config = dict(
    encoder_qk_norm=False,
    encoder_moe_every=1,
    encoder_slots_per_expert=2,
    encoder_shared_expert=True,
    decoder_positions='rope',
    max_grad_norm=3.0,
    epochs=3.7,
)
Rows from block 8 of the text decoder, named by matrix and row number. Rows with one number belong to one neuron. Each number is 128 + 24 x the weight over its row's rms, rounded and kept within 0 to 255. All counts start at 0. After the name is the row's rms in percent of the matrix's.
# fc1: MLP up (decoder.blocks.8.mlp.fc1.weight, 256x128), inputs 0-127
# fc2: MLP down (decoder.blocks.8.mlp.fc2.weight, 128x256, transposed), outputs 0-127
fc1.205 149 [111 151  95 160 156 128  79 118 145 106 132  99 121 116 125 136 171 157 118 123 134 119  67 122 137 172 131 113 104 113 125  89 112 175 127 126 133 117 126 114 154 118  93 160 134 101 168 106 104 108 104 156 131 132 115 146 174 143 139 157 125 167 110 108 121 135 173 131 112 143  99 133 130 162 152 127 113 111 117 155 129 179 161 151  90 112 131 131 142  91 148 148 121 169 160 134  92 105 159  83 120 103 133 127  85 103 154 146 139 170 155 110 135  88 115 132 155 150 123 100 114 120 101 126 135 100 152  91]
fc1.206 022 [132  90 109 175 143 124 152 172 168 118 145 124 125 119  95 152  91 124 135 133 164 135  88 118 145 112 138 141 143 171  86 118 132 147 108 127 161 103 125 140 122 156 109 134  79 137  97 104 133  99 179 115 132  84 136 112 155 100 130 108 113 101 155 107  98 124 118 155 170 131 175  98 136  97 128 135 102 111 146 103 141 147  85 146  77 111 122 108 143 121 151 178 143 146  86 178 170 112  93 174 126 123 106 133 156 109 121 135 148 144  99 134 141 145 135 137 129 155 123 123 141  92 117 139 134 128 145 115]
fc1.207 043 [111  76 134 115 112 133 102 125 119 114 123 114 161 153 126 105  94 113 152 110 171 114 135 145 139 136 127 170  85  86 138 134 107 135 116  91 154 147 119 124 133  81 110 152 111 135 157 194  92 104 146 116 150 127 125 116 127 154 119 128 120 119 145 119  92 134 172 148 163 132 117 151 120 123 106 121 152 148 135 107 136 166 167 131 109 120 153 113 124 163 149  95  99 150 130 146 126 129 153  97 131 147 153 144 123 111 176 136  94 103  77 128 120 166 110  80 130 117 122 128 166 131  87 139 110  73 185 117]
fc1.208 020 [168  88 110 135 146 110 124 137 105 105 140 127 125 122 109 109 122 126 132 101 141 104 168 164  86 127 130 132 131 135 135 144  95 121 129 106 141 114 170 124 105 115 167  94 133 143  97 176 116 140  84 131 103 100 117 130 155 124  98 127 148 126 105 124 160 146 121 101  94 124 140 117  82 131 126 129 110 151 154 116 119 151 115 117 115 113 131 101 187 102  99 143 131 157  72 100 114 185 147 170 150 131 112 167 133 173 151 161 129 154 157 113 159 108 160  94 120 159 115 124  83 140 169  96 144 114 100 138]
fc1.209 218 [147  96  77 139 156 122  85 152 157 110 128 121 148 179 128 127 110 137  99 127 125 123 110  85 150 171 175 123 124 127 134 122  96 142  88 152 136 124 167 123 123 133  96 141 136 135 121 133 113 130 127 156 133 137 141 151 132 146  77 139 137 120  99 117  93 152 119 147  87 136 115 143 151 150 118 154 149  99 129 164 104 160 115 126  94 145 135 155 165 141 112 132 115 117 175 135 111 117 103 114  99 156 101 162 102 135 101 130 125 146 167 102 130  82 198  87 124 144 123 122 131  83  75 166 127 135 138 110]
fc1.210 169 [137 104 132 104 103 152 135 117 130 174  94  94 138 134 140 109 109 131 102 112 145 154 144  88 127 143 128 135 124 167 138 143  98 151  81 112 125 156 108 202 129 106 139  77 148 133 106 198 132 115 119 120 154 120 158 114 103 113 112 158 160 112 112 126 119 151  79 125 160 109 149 116 134  88 109 143 153 140 134 143 152 152 125 121 158 124 107 165 124 120 117 117 121  67 155 108 154 128 124 142  66 133 100 143 102 144 103 111 130 104 111  97 151 139 145 113 140 124 134 155 162 134 120 156  85 105  96 140]
fc1.211 036 [152  95 155 123 136 105  68 131 153 133 105 146 125 142 145 152 149 138  96 131 161 135 150 153  91 117 127 111 109  99  97 112 136 124 118 148 131  94 150 126 162 159 125 123  99 158 151 114 104  93 175 106 133 147 137 147 169 129 114 166 113 107  84  95 121 120 140 109 115 116 165 106 114 139 113 136  92 172 105 129  83 129 100 136 135 116 157 107 133  96 108 124 131 134 161 117 156 121 116  74 153 135 136 103 110 143 105 125 108 116 118 119  83  75 179 153 167 140 134 100 159 120 158 132  87 163 128  98]
fc1.212 077 [150 106  84 139 100 141 154 120 104 145  99 103 122 140 104 144 110 105 137 128 151  95 120  90 117 141 169 174 126 140 140 141 149 107 102 130 114  83 145 106 128 119 102 138 108 144 140 145 107 162 190 131 122 132 134 154 128 128 123  79 101 121 111 164 120 119 119  94  63 121 130 109 125 148 134 124 105 126 186 118 113  74 143 130  96 121 152 188 106 103 156  86 160 168 157 110 132 127 121  91  97 129 150  95 131 115 111  91 148 136 125 117 161 168 151 113 107 128 123 147 134 117 125 141 166 122 139 151]
fc1.213 017 [115 162 123 117 131 149 111 106 152 112 154 117  91 123 137 110 158  87 110 127 126 113 158 120 136 125 113 116 140 127 157 163  90  98  96 122 123 137 118  95 117 144 103  85 143 158 112 172 110 159 128  95 121 156 102 107  87 101 137 123 116 106  92 115 133 114 115 138 133 140 123 142 164 157  90 143 169 168 124 118  96 164 142 139 139 106 141 127 101 162 170  95 147 147  85  86 172 138 155 139 149 146 126 140 163 172  99  90 129 117 105 134 102 128  88 131 106 130  87 144 158  93 160  98 130 113  95 103]
fc1.214 021 [142 114 120  87 130 166 147 144 138 169 142 123 173 142 115 110 104 105 113 116  86 157 175 100 162 160 125 137  91 133 139 156 157 106 127 142 143  95 107 115 137 131 118  99 156 127 124  94 108 129 104 136 134 152 163 125 151  99  81 162  98 140 155 134 170 125 169 149 111 166 103 138 116  89  97 109 112 129 161 121 155 140 142 118 102 133 128 146  87 160 115  95  94 137  79 152 101 101 116  92 164 119 144 114 138 146 133 139 104 154 124 137 136 142 135 132 115 174 114 107 149 178  96 140 118 136  86 112]
fc1.215 096 [111 117  87 138  84 133 134 128 116 162 108  91 134  93  79 101 147 119 150 186 176 111 118  97 159 146 104 148 147 144 152 164  89 124 142 153 146 162 136 113 118 114 114 126 130 156  90 105 124 121 124 133 114 131 162 146 105 152 110 134 130 110 115 170 180 165 137 118 117 105 153  80 118 164 108 129 124 129 169 103 141 119 156 142 119 141 119 125 131 130 121 125  96 126 126  77 109 129 103 122 131 124 145  99 161 161 140 132 117  94 111 119 149 103 154 102 163 103 110 167 150 127 174 139 110 130 126 191]
fc1.216 024 [ 65 153 116 143 128 107 119 146 140 107 144 146 146 127 152 120 100  90 134 119 160 165 149 146 149 179 135 161 149 120 118 109  91 134 150 101 151  95 166 117 101 120 129 119 141 120 144  81  72 132 111 182 119 128 123 137 123  79  99 147 120 152 125 116 126 109 141 180 114 151 143  95 135 159 137 167 110 133 168 122 112 122 135 146 101 144 115 122 122 148 162  88 148 138 157 128 108 156 106 153 152 135 104 133  94 122 155 108 155 130 170 134  84  99  95 121 121 115 141 154 141 178 170 132 122 142 147 134]
fc1.217 061 [133 141 146 106 164  92 123 106 109 113 122  67 102 155 152 109 136 156 139  97  95  99 126 188 109 106 115 121 159 150 116 100 128 129 127 111 102 159 164 118 152 163 119 120 116 161  67 117 146  88  85 106 121 120 143 139 153 125 172 119 157 149 137 135 128 100 103 104 116 131 143 112 153 143 167  99 132 137 156 110 138  97 130 125 121 166 123  76  99 136 151 165  92 165 120 100 107 165 102 118 106 108 137 120 145 126 140 151 127 127 109 156 152 163 107 170 131 126 137 113  88 138 132 121 125 166 157 107]
fc1.218 023 [100 131 134  86 125 142 117 125 104 139 136 119  89 117 101 139  96 105 169 160 161 162 118 134 142 168 106 154 169 101 113 122 134 158 125 103 129 109 161 123 137 118 169 144 147 144  94 128 111 123 137 123 112 158 101 115 171 156 124 139 172 146 137 127 121 112  70  95 126 143 137 152 152 122 155 150 134 157 123 101 128 119 112 121 150 114 135 149 123 104 130 111 154  77  81  87 130 136  79 135 119 144 117 177 171 114 131 105 111 121 137 151 113 158 143 117 136 147 145 179  76 108  93 122 105 138 163 175]
fc1.219 049 [134 118 119 101 157 127 115 151 165 123 150 127 113 125 108 131 142 130  64 125  94 132 138 154 116 128 113 130 142 108 107  68 147 167 154  88 124 116 116 136 151 103 112 133 165 110 139 123 137 161 151  91  89  99  97 156 203  84 136 122 162 149  93 109 149 123 147 160 120 126  96 103 124 134 137  93 137 118 131 134 120 152 144 115 150 112 155 158 146  77 139 155  97 110 138 121 144 103 130 129 137 145 135 156 112  96 155 136 147 163 138 125 124 129 142 142 112 155 144  91 101 127 149 127  92 126 135  49]
fc1.220 049 [147 130 144 103 157 158  96 127 151 130 117 133  94 174 125 117 106 120 117 120 118 109 113 146 140 112 134  62 145 111 116 117 122 177 142 167 143 135 128 132 121 147  91 143 132  94 110 168 173  98 110  87  93 115  96 154 158 120 104  87 100 158 169 122 111 146 141 152  97 147 163 143 118  86 146 116 149 146 103 105 133 134 104 151 156 150 142 141  89 130 101 120 107 129 106  99 131 152 130 116  96 129 125 138 111 116 114 127  94 114 112 138 124 132 170 139 106 214 155 138 151 141 102 144 133 105 116  84]
fc1.221 019 [ 97 147 118 121 112 115 136 150 172  95 122  85 155 141 151 159  92 102 155 154  95 139  92 117 126 108  96 102 137 136 128 123 126  86 132  93 117 126  85 156 120 164 149 106 141 164 107 134  99 112 155 166 148 158 104 130 108 165 120 114 101 105  96  95 130 108 129 152 160 116 155 111 161 132 148 148 152 126 157 137 149 154 115 110 115  85 122 106 165  90 131  91 115 104 148 138 128 165 174  89 163 130 142 143 127 105  93 123 141 107 145 150 110 169 161 146 125 125 139 128 119 141 164 169 131 150 102 164]
fc1.222 019 [153 136 164 146 107 110  91 150  90 157 115 126 143  89 127 120 109 119 158 165 162 109 125  90 101 100  87 129 155 144 121 126 164 165 141 140 151 164  99 114 154  92 106 126  91 116 166 160 123 141 114 150 166 120 123 135 128 102 121 119 119 157 124 104 162 144 150 137 174 104 128 153  93  96 141 113 133  93 140  99  94 139 147 106 148 105 105 124 149 175  98 141 123 142 134 118 139  89  90 129 165 153 104  91 124 135 110 152 111 162 146 145 118 145 152 155 102 168 102 114 160 114 109 173 119 122 147 151]
fc1.223 116 [135 100 126 133 119 150 126 165 154 132 124 171 124 155 130 111 101 131 119 109 151 103 139 148 118 121 140 111 173 103  89  99 137 168 141 133 144  84 128 118 110 123 130 206 139 105 134 179 126 139 155 111 121 120  93 155 133 138 144 113 108 106 122 131 143 111 124 122  70 152 102 114 174 151 108 145  93 128 147  64 135  60 124 114 119 127  97 133 152  86 133 142 123 128 126 122 148 156 135  98  91 121 133 122 126 114 158  93 127 100 124 167 117 113 143 126  81 156 163 104 170 136 148 118 149 116 148 130]
fc1.224 034 [112 127  95 141  87 136 125 107 111 121 126 141 108 119 127 124 103 130 120  81 196 102 146 126 144 128 148 118 150 123 190 139  97 128 106 148 130 115 185 136  81 116 101 104 115 112 105 134 126 109 110 122 131  75  92 140 128 160 143 113 134 153 127  82 107 112 153  94 145 132 125 145 145 160 115 159 141 179 111  87 136 126 149 151 146 114 141 123 110 106  81 164  98 170 123  95 171 144 125 143 121  93  87 145 161 113 159 125 120 130 124 105 107 141 139 103 133 113 173 122 110 117  77 120 148 125 132 147]
fc1.225 077 [148 133 101 159 130 125  72 112 156 161  95 111 159 132 107 136 130 122 125 160 121 124 124 119 153 148 136 141 154 111 110 154 109 135 157 156 113 117 136 117  97 139  96  95 109 156 108 110 115 103 115 124  97 110 155 160 148 143  68 116 122 151 117 167 106 195 132 111 116 100 168 130 148 136 123 148 134 165 111 107 164 107 108 141 124 165 110 125 130 151 112 104 127 155 150 135 123  81  96 107  85 119 122  92 125 155 120 188 148 137 137  97 134 126 166  85 179 160 138 145 163 114 122 154 108 111 137 151]
fc1.226 074 [120 140 114 129 108  72 139 139 137 130 145 133 109  83 131 117 112 168 151 141 154 126 120 137 149 133 145 115 114 116 129 153 103  94 170 125 116 134 112 121 106  88 107 137  88 127 131 135 121 129 109  81 118 123 137 165 104 108  98 148 180 145 111 129 140 128 142 159 116  93 174 114  89 118 121 102 125 151 100  98 152 136 177 138 132 135 133  72 117 124 106 130 117  84 121 144 144 186 152 115  92 121 163 106 182 161 130 152 124 129 148 174 105  84 117 153  94 122 150 171 152 135 148 146 131 113 109 161]
fc1.227 025 [ 98 114 113 119 143 111 143 108 151 165 134 103  75 111  93 148 155 145 120 133 109  81 108 126 109 129 155 119 139 138 123 101 165 129 102 125 163 160 100 128 135 113 133 155 136  98 144 113 103 130 128 107 100  78  95 146 132 117 169 134 158 132 107 143 114 121 141 175 126 120 143 100 121 144 153  81 128 148 119 107 108  88  99  97 104  97 140 130 125 131 123 130 114 132 110 142  79 156 140  68 191 166 109 125  83 129 166 149 100 127 123  98 110 124 106 127  90  98 133 170 104 139 133 129 119 151  84 114]
fc1.228 038 [158 125 103 128 130 108 165 164 126  89 113 133  85 152 110 121 138 103 113 141 155 170 136 143 108 138 149  90 135 118  85 127 198 137 135 151 156 134 119 137 128 124 138 160 122 110  94 139 154 151  99 121 142 109 101 130 153 115 119 128 133 106  90 126 125 155 115 100 111 100 167 127 121 145 110  68 166  92 147 122 123 166 147 133 153 172 121 102 103 137 142 125 110 163 161  92 141  75 142 108 134 145 104 113 149 186 128  99 168 126 133 105 168 135 166  99 130 127 116 151 154 141 103 118 131 126 155 107]
fc1.229 107 [117 129 166 178 158 116 121 105 152 123 140  94 105 110 146 154 145 124  91 160 124 182 130 147 146 131 113  80 107 149 141 162 103 129  83 116 143 136 124 147 134 135 135  75 100 118 158 140 154 149 126 111 117  99 130 136 120 120 139 163 152 147 123 108 123 163 116 137 193 101  86 141 139 102 121  82 154 144 108 104 146 184  86 128 150 131 104 145 103 118 108 131 111 145 120 146 142 100 131 159  89 116  93 125  92  98  98 146 134 122 143 125 158 147 137 132 149 119 174 140 147 120  96 115  90 118 123  86]
fc1.230 126 [ 97 115 102  94 115  82 135 140 141 154 119 107 182  81  94 112 114 160 153 120 169  75 137 102 119 142  98 160 144 121 163 131  99 170 114 100 117 163 145 130 160 133 157 144 144  97  91 155 109 143 105 125 127 144 142 113 105 135 156 146 126 147 156 108 132 130 164 125 183 137  80 126  97 133 113 119 169 148 119 115 127 141 167 141 162  87 147 132 149  77 111 126 118 109 107 109 144 155 149 126 123  91 120 119 134  94 163  94 125 155 123 104 142 130 174 114 119 122 131 144  94 119 127 128 155  96 127 122]
fc1.231 156 [150 145 100 127 149  84 126 150 153 138 127 150 163 146 149 140 132 138 109 120  92 125 117 118 143 139 149 153 116 111 101 122 164  95 143 132  95 153 149  98 130 128 101 146 147 168 118  69 104 125 126 138 115 156 132 118 122 151 109 126 127  95  99 135  92 104 104 139 125  85 106 133 152 168 141 140 130  97 167 130 121 114  95 114 102 104 134 110 170 162 114 107 117  80 123 183 153  84 161 149 138 127 132 153 151 172 125 169 109 109 166 106  80 133 142 151  81 112 117 113 114 127 144 182 105 152 138 115]
fc2.205 132 [140 129 139 129 118  85 162 131 109 151 151 149 117 136 122 112 128 115 132 151 103 146 147 137 117  91 134 120 134 138 116 146 155  60 118 137 112 157 111 143  96  96 115 137 117 149  75 141 113 137 108  81 131 156 132 108 116 112 107  99 119  94 152 148 138 163 114 132 112  95 182 130 126 121 101 152 129 167 144 128 128  85  97 131 164 140 129 149 115 167 151  84 121  98  82 139 136 118 100 143  96 150 133 123 153 159 129 118 167  64 101 141 134 163 127 101 141 128 134 163 156 170 163 130 133 121 109 185]
fc2.206 040 [ 90 155 113  99 157 128  89 117 112 170 141 106  96 141 153 110 150 144 133  93 132 166 101 103 148  95 129  92 164 173 132 157 143 171  87 115 105 142 141 123 158 146 102 112 134 116 113  93 168 113 123 111 131 168 107 111 123 134 146 150 109  91 136  94  83 102  97 141  99 103 124 152  91 157 105 131 108 120  97 116 129 162 100  92 108 150 117 158 146 113 123 121 118 170 165 112 155 148 123  92 152 105 138 106 160 100 143 102 119 101 114 134 124  88 169 146 120 146 107 137 143 114 157 126 153  96 132 129]
fc2.207 048 [ 84 158 137 147  98 120 156 118 117 115 103 136 158 128 118  83 156  85 137 140 113 147 124 123 109 121 138 131 102 116 118 120 138 132 150  97 140 118 147 117 109 146  85 148 141 140 134 171 139 153  94 143 125  79 114 176 119 127 110 149 109 138 119 144 108 146 108 100 126 117 157  88 148 153 185  93 130 107 152 118 107 109  88  90 156 149 116 137 151 108 142 146 133 141 178 111 134 158 109 152 148  97 144 172 143 150 121 111  90 163 157 130 159 177 157 123 160 103  96 105  98 135  92 103 168 131 130 157]
fc2.208 042 [ 98 126 127 136 119 138 109 106 148 110 157 152 146 126 177  84 139  94 136 145 113 156  82  89 176 157 154  92 179 109 115 152 125 144 106 121 156 143  97 167 118 148 162 104 143 120  91 113 101 152 120 153  92 120 166 148 140 152 165 141 135 149 167 127 131 130 101  91 113 105 151 135  92 122 141 170 117  78  87 120 144 128 141 145 145 116 113 149 108 133 140 146 165 142 117 112 110 124 115 150 145 100 151  99 115 154 147 126 119 133 142 133 118  88 161 153  94 138 134 157 102 119 136 143 107  95  82 162]
fc2.209 177 [ 98 162 171 119  92 124 171 109  90 165 134 119 110 115 109 118 162 116 137 124 133 141 127 135  99  70  99  86 117 124 110 136 136 110 190 120 126 120  79 138 104 118 140  99 115 129 115 120 138 150 139 116 120 101 126 121 110 101 163 117 112 117 146 177 165 127 149 133 146 125 138 102 110 105 153 130 121 168 120 105 150 120 118 134 152 113 124 111  85 158 141 115 154 136  80 137 116 156 133 140 158 128 168 110 175 117 163 124 142 111  97 160 162 172  86 145 156 121 144 142 149 147 163  97 102 129  91 157]
fc2.210 143 [126 126 126 159 135 108 110 132 128  72 134 175 116 122 115 134 138 106 141 128  98 102 109 159 115 114 131 123 148 113  97 129 128 100 173 135 138 110 153  66 147 151 119 165 119 102 150 100  92 171 133 119  89 121  89 125 168 127 135 118 110 154 142 112 124 111 161 108 101 162 129 151 129 157 115 125 125 107  98 109 112 113 160 139 126 155 167 156 115 120 122 125 108 182  96 153  86 105 117 117 189 137 145  70 165 102 144 161 132 139 159 171 113 131 147 136 154 123 143 103 114 102 128 124 146 158 139  90]
fc2.211 047 [121 139 111 112 167 158 167 126 109 113 107 114 184 106 135 123 132 103 126  97  95 129 124 137 148 172 129 149 151 138 121 112 122 133 124 122 141 138 155 138 164  88 104 166 123  94 145 114 158 124 126 166 120 129 150 142 139  86 101 147 100 112 135 154 115 101 109 129 130 131 104  83  80 121 144 115 174 104 174 162 175 127  97 131 133 149 107 163 114 109 121 124 154 130  61  92  90 156 125 173  88 142  87 140 129 112 111 144 132 133 125  90  92 107  87 128 104 150 101 113 134 148 121 101 127 126 131 120]
fc2.212 087 [142 148 161 137 127 125 158 127 174  84 146 119 143 152 146 116 105 167 101 120 111 144 119 150 117 141 104 114 126 115 132 100  98 157 154 104 161 152 157 155  97 152 134  97 155 117 112 132 147  91  79 129 126 122  97 118 160 118 155 183 125 136 152  88 143 136 100 164 148 115 122 127 101 118 124 117 162 147 103 123 149 178 132 116 134  94 102  59 144 153 123 158 115  80  93 125 138 145 163 149 155  96 100 161 126 140 146 180 115 115 132 142 101  87 114 151 111  97 131 119 138 149 135 125 102 133 112 111]
fc2.213 038 [121 110 129 128 101 132 101 102 131 147 145 162 109 141 130 129 130 128 125 166 148 132 161 111 123 114 107 107 129 146 103  95 137 131 165 128 131  89 139  93 149 161 121 148 166  89 160 165 136 100 112 153  97  88 122 101 173 141  87 124 145 149 134 129 165 151 146 152 162 143 129  94 151 100 126 147 165  85 121 171  97  88 141 154 160 169  93 165  98 145 129 125 111 152 113 136 162 152 111 151 108 142 157 128 127 146 128 163 108 112 156 140  84  88  99  91  93 119 169 141 123 138 147 111 150 104 115 126]
fc2.214 039 [ 88 154 144 156 156 168 103  96 116 124 102  99 149  92 163 128 101 125 163 138 150 110 154 118 138 170 128 113 103 138 145 167 168 112 150 137  91 159  91 122 116 118 124  91 112 131  99 149 166 104 158 140 154 141 161 102 131 127 120 125 104 110 148 120 138 139 135  92 127 110 104 105 111 137  83 136 118 110 150  93  92 150 148 138 139 120  99 112 117 116  93 133 170  97 142 157 158 130 116 147  99  91 149  89 161 125  95 111  89 119 159 167  84 118  87 101 151 121 112  96 123 127  92 137 123 129 141 109]
fc2.215 097 [137 122 123 140 156 138 135 157 120 115 152 169 146 197 153 131 111 119 100  74  78 136 114 177  82 113 145 133  90 115 132 109 142 119 145 114 157  96 142 146 134 160 103 129 148 106 165 152 147 126 123 136 143 145 120 120 130 142 123 115 128 129 133 140 119  75 137 159 135 161 133 161 155  74 114 125 156  86 101 143 134 129 106  88 105 132 114 117 119 166 113 128 125 105 122 131 158 161 109 121 148 128 131 187  95 139 131 157 122 161 131 155 111 120 102 160  84 108 121  69 149 128  80 130 140 124 105 123]
fc2.216 043 [128 123 103 126  97 124 111  85 102 123 132 106 135 134 125 168 106 115 168 118  95  97  90 106 124 140 160 110 131 150  99 159 153 147 135  93 150 127 150  94 138 157 131  88 151 120 142 167 161 173 162 118 125 120 161 131 159 147 101  99 163 100 152  97 150 104 111 136 111  86  95 157 125 102 149  99 161 156 108 142 123 144 109 142 133 127 101 164  89 147 109 142 117 130 106 130 153 159 141 111 145 109 115 130  94 109  97 160 104 167  85 139 147 104 109 113 154 133 130 132 121 146 158  89 148  95 170  96]
fc2.217 075 [110 125 135 137 148  89  69 113 155 140 166 111 139  98 128 147 103 123 115 116 144 146 109 116 134 143 102 137 108 117 140  89 102 141 141 114 106 159 103 109 120 130 131 129 121 131 140 104  81 125 186 105 112 143 155 157 121 126 152 140 129 128 135  44 119 139 126 160 137 122  74 138 109 123 149 123 158 144  76 171  82 106 118 117 149 119 105 126 173 114 109 114 152 114 129 162 119 121 130 135 119 137 136  78 126 136 156 114 127 117 128  50 137 131 141  85 136 132 130 150  72 146 153 143 132  94 139 133]
fc2.218 041 [143 113 107 130 138 154  93 143 166  93 104  91 155 108 117 108 150 132  88 124  96 140 134 101 151 158 170 134 151 129 105 118 101 165 155 181 142 131 129 135 112 161  87 144 116 110 121 157 119 153 139 135 131  89 164 130 130 117 174 134 110 104 156 103 148 131 100 123 119 146  96 126 150  94 123 128  89  88  93 153 158 146 103 127  86 142 144  93  90 148 100 141 156 155 120 103 107 107 184 134  93 175 122 128  94 112 116 154 112 118 165 134 100 130 106 116 138 119 137 126 139 101 154 145 112 115  92 104]
fc2.219 050 [180 121 141 140  94 100 139 145 126 132 146 131 157 106 146 146 120 142 148 178 134 124  68 131 164  99 130 139 101 139 101 159 133  98  96 147 120 159 126 129  97 128  86 125 114 119 120  81 165  88 104 151 102 124 122 124 116 126 123 106 123 102 157  89 116 146 128 105 142 124 139 130 136 137 130 165 154 173  92 144 138  78  88  94 145 125 128 124 100 119 142  78 118 141 127 140 146 125 141 123  99 127 137  90 169 130 102 127  98  98 117 109 103 109 167 149 175 118 146 179 158 115 145 128 158 111 174 149]
fc2.220 057 [114  93 121 165 120 138 157 138 155 151 139 102 126 115 102 160 135 141 157 146 135 126 147 108 107 114 136 142 109 129 161 175 170 143  94 114 130 153 106 124 109 103 147 130 154 124 137  93  70 144  87 137 132 123  94 121 100 155 152 177 161 123  96 145 150 161 138 119 153  96  83 145 115 138 138 112 155 121 171 134 132  93 147  90 126 158 148  95  96 107 142 134 149  94 132 160 122 127 117 144 168 101 161  88 112 157 135 154 133 103 126 122 141 196 105 101 145  86 131 156 112  99 137 122 146 151 134 134]
fc2.221 036 [174 110 140  97 128 106 152 107 166 109  90 116 115 158 108 116 137 104  92 136 114 129 107 138  98  99 138 121 131  93 149 166 173 174 130 143 165 126 148  90 164 129 132 147 104 135 104 152 104 155 139 136 101 155 119 107 161 145 173 145 170 110 142 152 147 167 120 107 140 161 105 100 114  99  87 104 112 163 118 139 106 149 131 165 143 127 153 126 110 116 140 133 127 130 139 172  96 156 123 158 159  94 169 131 118 118 131 106 132 129  94 128 107 156  99  99 123 157 165  91 132 166 126 131 105 107  86 131]
fc2.222 043 [112  94  91 145  97 130 170 118 147 119 136 147  94  92 144 157 128 135 150  91 108 121 132 159  93 113 160 155  96  99 154 100 166 152 141 108 114 136 119  95 162 165 161 146 150 101 132 104 142 149  91 129 117 149  95 120 118 133 143 135 127  96 112 133 106  99 130 155 146 128 129 151 163 147 136 161 146  93  87 131 140 124  91  96  92 154 122 155 108  96 161 157 104 162 155  91 110 149 159  91 154 138 148 130 162 116 135 148 114  98 159 118 121 153 161  98 137 152 112  91 135 142 135  88 153 112 113 156]
fc2.223 117 [147 135 118 127 145 126 143  72  99 129 181 112 125  94 108 112 141 126 114 133 141 162  88 113 157 159 133 128  79 162 179 141  95  88 122 135 133 164 112 146 141 124 131 109 118 127 111  73 127 129 101 125 125 140 153 119 134 120 123 120 166 139 130 115 140 171 128 135 148  90 159 140  89 113 170  95 131  84 104 200 123 181 130 138 106 130 140 141 105 151 129 111 118 132 142 125  93 111 122 136 154 135 143 122 113 155 103 128 158 129 154 107 166 174 122 135 180 101  89 127 108 146 127 158 100 124 121 125]
fc2.224 055 [ 88 166 151 131 106 110 120 132 150 134 137  83 126 162 127 127 122  89 130 148  89 148 122  77 112 112 162 146 115 188 136 146 141  97 120 161 157 152 152  80 152 142 162 134 159 107 139 130 129  96 143  90 145 121 128 132 162 106 185 148 122 175 165 129 140 137 112 117 131 114 113  95  99 138 155  90 108 120 177 132  84  98  94 117 108 114 127 153 186 126 150 129 135 117 137 183 145 133 156 150 129 140 154 125  89 124 115 128 123 122 122 118 113 116 127 162 125 140 103 134 160 127 153 154 140 134 104 147]
fc2.225 086 [ 86 130 135 120 131 140 186 142 129 138 155 150 123 145 126 118 111 121 131 117 138 119 128 144  81  91 143 121 105 122 153 125 139 122 123  92 129 139 115 143 146 133 149 140 163 113 174 158 133 104 111 117 135 132 121 102 117 118 160 162 120 112 169 121 159  95 128 137 156 151  85 133 137 122 124 109 110  88 146 135  90 150 145  89 121 100 127 117 146 115 117 150 107  95 115 112 163 169 155 132 166 127 123 189 157 112 162  88  82 118 124 153 125  93  85 169  55 100 141 110 138 141 161 108 124 175 116 121]
fc2.226 100 [132 140 123 157 102 186 112 131  92 136 176 111 136 157 138  98 143  88 108 123  85  92 117 149 109 164 172 124 104 132 155  98 174 157 133 163  77 139 125 157 175 120 129 168 172 109 153 119 141 143 144 157 112 117 145 123 111 112 118 153 127 105 143 141 106 141 100 110 157 166 114 126 131 138 139 100 145 105 148 161 147 111  98 142 152 134 137 195 123 105 153 100 108  94 144 158 105 174 153 128 111 139 122 157 117 134 130 110 140 117 144 117 132 106 140 113 120 113 102 101 113 143 148 122 145  87 115  93]
fc2.227 041 [149 114 139 107 163 153 132 155 124 164 139 172 114  93 115 113 105  89 140 140  96 111  89 118 111 105  86 160 106 158 154 147 109  89 141 139 159 106 123 148 107 143 106 118 106 116 139 163 141 142  93 148 106 159 149 152  96 129 133 137 140 163 115 171 143 159 125  95 152 155 150 144 110 113  85 153 168 122 122 167 153 118 102 128 143 145 102 105 150 105 115 104 109 152 164 116 119 162 141  99 109  98 165 142 110 112 126 105 118 114 162 106 158 147 152 102 139 165 149 166 105 153  97 107 104  82 122 125]
fc2.228 051 [116 125 124 113 116 159 128 140 119 131 109 173 162 112 155 167 152 139 135 134 147 115 106 127 116 169 119 127  88 131  95 183 146 113 147 103 139 153 146 147 144 143 107 171 116  93 139 119 148 129 150 129 132 155 187 144 113 161 113 186 154  98 139 160 135  96 138  76 136 193 128 113 109 140 146 126 104 116 143 112 114 121 117 126 126  95 112  94 133  94 130 160 133 107  91 154 139 134 161 170 124  90 124 132 145 109 134 101 117 100 132  94 121 103 132 172 127 188 116 132 150  78 145 139 141 138 120 129]
fc2.229 110 [138 123 148 131 172 119  99 154 130 135 116 158 133  82 121 101  99 130 137  93 107 148 118 158 127 131 153 177 133 131 120  95  93 122 126 145 152 120 140 100  94 149 112 156 127 108 119 132 109 106 179 104 112 156 125  98 149 121 115  75 107 182 147 104 147 155 114 118  84 164 126 123 109 138 156 118 141 115 124 148 143 108 122 150 178 198 128 127 160 116 101  78 156 153 141 113 102  94 124  94 101 111 150 117  93 141 113 104 163 138 121 155 136 165 135  79 106 140 136 137 115 101 126 157 130 136 128 155]
fc2.230 110 [159 144 135 152 132 160 131 134 121 107 154 126  99 117 139 155 125 119  81 138  80 174  99 158 133 135 176  94 108 156 110 157 140 127 107 155 143  83 107 116  98 123 120 132 114 132 148 103 132 149 159 105 111 116 104 122 146  71 114 133 153 138 106 111 162 152 137 114  60 100 161 141 139 163 108 134  91 112 133 132 127 127 134 132  92 151  98  89 113 157 149  81 151 112 146 139 106 109 143 128 133 191 106 113 114 154  80 128 127 102 123 143 118 152 108 139 118 110 136 144 153 138 164 158  99 143 110 164]
fc2.231 129 [124 115 156 112 114 166 119  95 133 114  97 112  99 144 113 110 116 109 133 147 140 130 143  97 143 131 104  99 146 171 154 134  86 145 102 128 148 126 115 165 140 106 129 136 140 125 117 182 162 154 142 105 122 101 107 137 133 120 155 118 155 155 142 104 170 189 151 106 108 149 159 128 116 110 130 109 115 129 103 143 113 133 173 161 155 130 110 127  89 103 152 154 145 184 144  78 114 159 101 146  95 103 138 137 134 123 138  94 133 154  92 129 165 155  97  97 159 122 141 158 155 156 113  87 140  90  89 131]